Rows from block 9 of the image encoder of a small image captioner, named by matrix and row number. Rows with one number belong to one channel. Each number is 128 + 24 x the weight over its row's rms, rounded and kept within 0 to 255. All counts start at 0.
After each channel's rows are labels from the 100 images, of 14976, where the channel reaches its highest value: "top examples" is what is common among them. Only what is clearly more common there than usual is listed. The data: views of escape-time and Newton fractals.
# convs0: expand pointwise conv (encoder.blocks.9.convs.0.weight, 192x48x1x1), inputs 0-47
# convs1: depthwise 5x5 conv, stride 2 (encoder.blocks.9.convs.1.weight, 192x1x5x5, trained with AdamW), a 5x5 kernel
# convs2: project pointwise conv (encoder.blocks.9.convs.2.weight, 80x192x1x1, transposed), outputs 0-79

convs0.62 [139  77 118 116 147 147 165  84 158 157 119 124 118 119 119  91  91 159 124 112 138 185 113 136 107 133  96 143 130  97 123 151 144 147 127 110 116 132 154 117  93 151 149 152 108 100  96 156]
convs1.62 [132 123 152 138 136 125 132 144 126  95 146 123 117 185  99 140 127 164 194 122 111 116 163 133 114]
convs2.62 [106 121  98 129 125  77 146 114 126 141 129 115 124 126 106 106 157  97 141 121 118 158  72 130 169 173 142 123 112 128 126 151 145 160 142 153 114 105 125 127 143 174 152 124 158  90 169 117 143 126 133 144 158 167 140 166 125 100 122 120 155 110 125 138 149  85 113  72 123 124 140 122 173 142 175 120 112  95 102 150]
top examples: grey; Newton basins of five roots

convs0.37 [123 105 122 133 174 132 116  71 151 189  98 115 137 116 113  98  99 161 120  94 149 170 142 133  91 173 120 130 121 125 113 141 126 109 137 120 128 126 138 100 161 158 152  94 136 144 128 133]
convs1.37 [151 140 140 126 143 112 113 103 101 123 139 109 169 178 142 142 122 184 175 141 119 122 143 115 107]
convs2.37 [ 82 124 117 104 165 136 163 160 139 137 104 141  93  96 136 108 169 117 137 175 166 119 131 126 148 136 155 115 121 106 143 154 140  82 132 152 117  93 129 137 140 133 122 173 181 126  76 139 145 155 131  99 126 137 121 152 102 130 126 137 178 138  95 108 111 115 115  88  85 124 111 158 144 116 122  89 147 133 132 116]
top examples: grey

convs0.136 [137 156 113 128 170 132 133 105 108 155 128 141 120 150 116 161 146 174 125  74 121 113 141 138 118 133 103 113 103 145 122 115 137 139  95 113 179 135 180 131 138  97 103  86  94 119 146  92]
convs1.136 [149 124 148 150 152 137 113  97 131 105 184 136  95 106 113 140 113 148 161 160 152 134  99 127 165]
convs2.136 [138 138 144 105 136 109 142  88 114 142 107 121 110 131 225  92 103 125 139 140 103 162 111 150 141 144 131 139 118 174 138 114  91 146 177 140 116 123 117 117 104 154 136 100 131 111 103 138 128 137 174 151 155 111 121 143 104 164 162 118 128 121 141 106 110 158 172 135 140 146 161 123 103  96 128 141 119 117 102 168]
top examples: tricorn; dark

convs0.16 [ 83 114 113 102 104 118 101 170 167 131 142 109 107 110  74 126 157 132 138 142 140 137 173  93 160  97 137 115 171 126 101 120 111 102 137 136 144 114 169 122 117 120 159 135 129 137  91 113]
convs1.16 [147 104 118 123 153 142  95  80  82 103 115 122 175 140 117 146 134 121 171 134 106 118 151 144 132]
convs2.16 [137 146  88 146 163 145 113 116 175  84 129 155 125 125 157 109 163 125 155 145 107 110 127 115  83 162  94 151 153 129 133 188 149 121 136 114 143 164 123 114  96 116 106 138 155 102 162 129 125 180 105 128 112 148 109 124 153 161  97 145 128 150 127 111 104  95 136 125 140 112 150 123 142 142 118 141 175  84  95 137]
top examples: Mandelbrot set

convs0.135 [ 98 125 115 140 119 136 106 123 123 115 167 116 135 131 111 130 150  88 146 113 110 182 162 153 140 102 117 123 124 155 134 137 123 172 148 154 147 180 119 153 109  96  97 166  78 125 118  98]
convs1.135 [111 133 123 110 115 159 146 128 135 136 111 147  92  97 127 124 138  87  68  96 119 156 118 103  92]
convs2.135 [114 148 217 136 141 127  79 121 141 107 120 176 127 169 135 131 136 111 158 130 128 120 128 135 119 123 126 132 143 136 115 133 130 134 115 102 116 109 127 160 130 147 148 135 135 126 120 133 122 150 168 112 152  80 132  97 143  81 153 106 105 107 136 180  99 103 131 124 158 131 147 138 108 163 119 108  63 167 141 151]
top examples: grey

convs0.105 [112 129 125 158 151 100 119  73 135 141 124 137 135  70 114 141 127 156 103 111 138 139 126 112  82 158 158 114 150 140 136 112 136 106 108 128 135  81 110 108 165 171 179 108 150 133 129 122]
convs1.105 [123 122 141 159 150 122 107 113 122 110 137 117 145 170 142 140 119 187 203 127 124 125 133 128 134]
convs2.105 [138 125 144 138 159 149 134 143 123 143 108 191  99 152 129 100 120 102 114 164 183 119 118  96 122 143 140  95 106 108 152 132 164 100 131 142 110 114 141 138 157 106 132 157 162 168 109 121 115 110 119 104 140 110 137 171  65 115 159 126 153 152 131 109  93 123 148  64 108 107 114 110 128 156 116 121 138 148 142 143]
top examples: grey; tricorn; Mandelbrot set

convs0.137 [136 110  97 132 142 137 130 105 126 125 161  85 133 121 101  82 146 114 121 152 142 160 129 107 147 128 117 152 124 102 104 148  87 178 122 131 132 143 136 123  79  88 101 162 158 132 174 151]
convs1.137 [106 124 120 109 139 105 152  91 131 106 118 120 129  94 109  87 108  84  82  99 152 138 115  99 137]
convs2.137 [103 172 117 139 147 133 132 159 111 132 125 131 155 167 168  84 159  99 147 137 126 148 121 139 102 111 125 109 134 126 123 102 162 123 180 138  82 127 100 134  75 125 118 120 180  97 132 152 119 126 119 106 139 116 102 159 146  89 147 107 139 157 165 138 100 105 102 119 112 142  97 163 158 105 127 125 109 167 113  97]
top examples: dark

convs0.188 [151  63 116  95 129 181 146 151 131 109 158 118 117 178 133 146 129  95 149 125  89 144 142 140 134 120 143 129 148 149 113 109 137 112 174 115 131 155 114 108 103 121 113 120 119  92  90 105]
convs1.188 [ 98 101  97 136  87 141 142 126 128 152  93 134  88 114 114 135 125  87 103 100  94 126  93 108 133]
convs2.188 [121 135 199 138 104 145 101 115 123  82 135 139 133 145 101 155 100 124 110 122 106 147 163 133 164 111 161 120 156 143 152 133 105 134  86 106 157 124 116 152 118 118 130 153 147 168 134 125 138 112 112 147 156 101 128 127 151 183 126 113  91 129 108 148 131 134 110 155 100 125 194 141 139 118 116 128 114 197 119 142]
top examples: grey; pastel

convs0.53 [114 103  92  62 141 121 155 127 119 115 124  97 143 169 112 131 128 125 136 154 170 130 120 124 136 130 148 154 105 120 154 131 105 142 118 122 175 100 119 123  58 148 168 134 135 139 147 147]
convs1.53 [107 109 125  98 119 123  95 117 110 132 112 119  98 106  95 115 104 109  68  84 110 121 109 104 114]
convs2.53 [126 139  95 111 144 132 151 155  73  89 116 120 114 145 139 111 161 115 132 140 111 161 117  93 108 119 139 129 144 120 148  77 135 122 111 124  67 102 111 166 134 139  85 138 158  95 143 123 126 128  89 161 169 152 128 164 139 137  98 124 132 132  98 100 115 121 119 129 122 125 112 158 173 105 124 108 120 158  69 103]
top examples: dark

convs0.7 [110 118 152 128 151 180  97 168 142 133 146 135 152 112  81 105 115 122 120 166 149 139 126 128 104 168 132 139 115 152 156 133 164 142 156  98  84 145 121  91 127 150 106 165 131 110 158 136]
convs1.7 [122 125  99 139 150 107  96 122 117 136 109 128 124  90 106 114 128  49  83 123 135 131 122 149 119]
convs2.7 [ 84 127 124 127 154 133  91 137 123 143 195 138 120 137 153 165  91 102 124 133 116 132 119 120 128 113 117 106 105 129 173 132 126 149 142 104 130 150 151 137 184 138 128 146 145 122 119 159 143  80  92 118 151 132 113 120 160  79  80  93 141 120 100  91 131 164 132 128 150 136 124 102  99 176  93 136 144 148 114 132]
top examples: Mandelbrot set

convs0.55 [194 106 135 111 106 162 137 133 114 115  98 140 135 136  78 126 147 117 134 114  92 176 146  77 142 105 111 167 113 122 119 125 176 109 133 122 134 104 111 162 143 154 123 105 135 144 120 130]
convs1.55 [127  93 138 127 107 149 130  76 164  99 111 136 171 162 114 126 102 129 123 111 100 125 123 118  85]
convs2.55 [172 105 119 110  65 122 158  92 120 105 145  86 145 107 147 125 148 147 142 149  95 177 112 107 126 129 107 136 168 129 182 125 131 102 105 136 137 103 146 125 141 102 121 149 116 101 123  95 129 144 135 151 118  99 139 122 106 134 129 125 112  89 148 136 132 138 119 133  99 126 162 143  67 106 137  92  99 104 160  86]
top examples: tricorn

convs0.14 [186 135  98 110 136 122 150 150  88 136 118 143 107 139 116 118 104 157 161  78 145 146 122 160 164 132 122 141  96 129 129 146 101 121  94 113 132 145 123 161 165 173 112 129  95 149 121 155]
convs1.14 [135 108 136 101 126 101  93  98 149 132 132 121 122 173 168 121 105 106 165 175 103 122 116 152 129]
convs2.14 [132 167 116 131 150  99 152  98 116  90 133 152  97 128 153 140  76 103  90  94  79 167  89 139 148 138 118 117 152 135 112 135 136 123 148 121  92 132 141 115 142 111 109 121 100  99 180 135 151 149 130 151 121 136 182 130 102 104  88 133 124 106 133 134  95 119 126 131 109 122  82 127  80 172 111 120 106 143 124 126]
top examples: tricorn

convs0.149 [102 100  91 108 145 126  96 153 147  91 120  85 122  92 129  92 108 129 139 155 137  93 112 146 108 133  92 128 135 128 116 171 121  96 137 168 100 144 170 100 122 138 172 134 132 110 144 141]
convs1.149 [129 153 135 112 142 128 105 124 101 168 119  81  81 142 143 101 159  91  99 107 145 155 137 135 128]
convs2.149 [120 119 117 110 105  79 121 135 100 157 129 132 109 134 167 117 120 133 114 132 125 145  98 171 156 144 136 184 154 142 123 150 140 105 126 130 168  98 147 163  96 169 161 142 157 121 101 137 100 120 120 140 124 105 116 162 127 145 143  71  86 118 151 104 133  62 149 152 142 161 154 131 124 116 136 131 173 129 121 138]
top examples: Mandelbrot set; burning ship

convs0.166 [118  85 120 118  96 128 126 125 106 121 141 151 138 163 163 105 156 116  95  89 124 166 141 150 129  76 143 141 112 154 135  84 117 149 118 139 137 152 108  79 101 132 143 182 113 119 137 133]
convs1.166 [ 95  98 110 126  83 124 117 135 103 125 116  85 107  85 120 117 107  91 100 111 112 129 122 116  90]
convs2.166 [135 112 177 160 130 103 108 105 129 102 142 146 172 106 116 163 156 109 107 174  91 120 101 132 126  93 137 144 144 161 160 127 159 143 126 105  86  96 155 148 117 113  80 141 145 114 153 102 137 166 140 154 165 175 139 125 173 136 134 117 102 112 123 144 145 112 124 108 143 148 137 112 114 113 124 101 117 165 156  98]
top examples: grey; Newton basins of three roots

convs0.72 [136 153  93 150 144 107 142 142 117 119 158 150 155 107 109 163 140 126 137 129 139 158 135 162 126 108 142  77 113 144 185  76 170 157 109 135 135 111 103 138 169  91 135 118 120 121 140 134]
convs1.72 [140 142  83 124 132 112 128 121 117 128 115  95 153 162 126  90 112 164 176 102 144 112 114 132  85]
convs2.72 [139 106  96 124 136 141 113 105 112 152 175 131  98  96 111 123 132 122 116 135 101 153 132 120  70 135 111 121 157  85  91 126 126 137 180  93 115 124  88 149 159 124  98 112 149 163 160 157 166 114 127 127 106 130 110 130  95 157 139 100  89 135 129 111 115 154  98 136  90 121 129 139 116  94 102 130 148 121 146  69]
top examples: dark; tricorn; Mandelbrot set

convs0.80 [113 151 137 127 158 115 138 114 119 162  66 143 165 126 115 137 159 144 137 103 137 166 174 104 128 105 108 100  99 105 144  91 131 116 149 136 156 129 120 105 139 101 138 163  82 113  95 130]
convs1.80 [157 122 140 137 117 130 153 113 142 131 128 139 132 172 147 147 126 156 205 148 158 137 142 146 102]
convs2.80 [107 109  83 180 115 133 104 165 131  98 155 104 109 138 128 143 110  87 119 133 131 125 110 139 143 139 132 126 162  88 111 113 162 149 156 127  99 130 133 168 123 128 114 149 166 119 133 124 139 120 128 146 114 141 119 147 147 127  83  94 101  93  99 109 140  72  83 131 136 142 107 161 138 162 106 142 121 100 130  63]
top examples: dark; sine Julia set

convs0.117 [147 122 148 104 165 116 124  78 143 140 109 130 146 132 119 115 125 145 120 113 143 187 178 126 140 110 106 125 100  82 107  94 153  96 144 109 122 155  77 137 105 138 150 124 122 131  85 124]
convs1.117 [147 129 129 111 127 158 108 136 111 136 141 136 161 214 131 147 122 138 174 142 128 141 138 124 113]
convs2.117 [130 104 113 134 120 129 161 136 127  91 137  96 124 127 118 137  90 117 118 120 166  98 119 153 158 152 137 165 129 125 101 143 148  72 135 172 117 144 164 149 123 127 124 111 176 113  94 121 109 145 146 120 101 159  97 158 152 151 138 143  97 107  98 128 139  84 120 102  94 176 124 166  82 160 119 162 136 135 133 113]
top examples: grey; sine Julia set

convs0.111 [133 108  97 134 114 117 101 174 145 138 139 116 159 149 115  89 118 159  88 134 156 130 174 149 105 134 114 159 116 115 121 136 132 174 113 112 112 111 152 160 117 123 167  92 114 140 138  73]
convs1.111 [100 138 101 118 135  91 140 101 132  52 140 115 104 138 155 127 142 127 173 144 139 130 109 134 127]
convs2.111 [153 152 128  83 131 140 140  99  97  68 148 159 100 158 143 122 160 164 120 110 106 117 184 143 125 121 138 128 182 111 153 157 127 149 134 170 156 144 109 156 111 115 140  94 119 134 117 113 151 117 123 104 144 178 141 125  89 123 119 143  98 149 155 146 121 115 129 112 148 121 160 154 132 149 170 140 101 103 150 110]
top examples: Mandelbrot set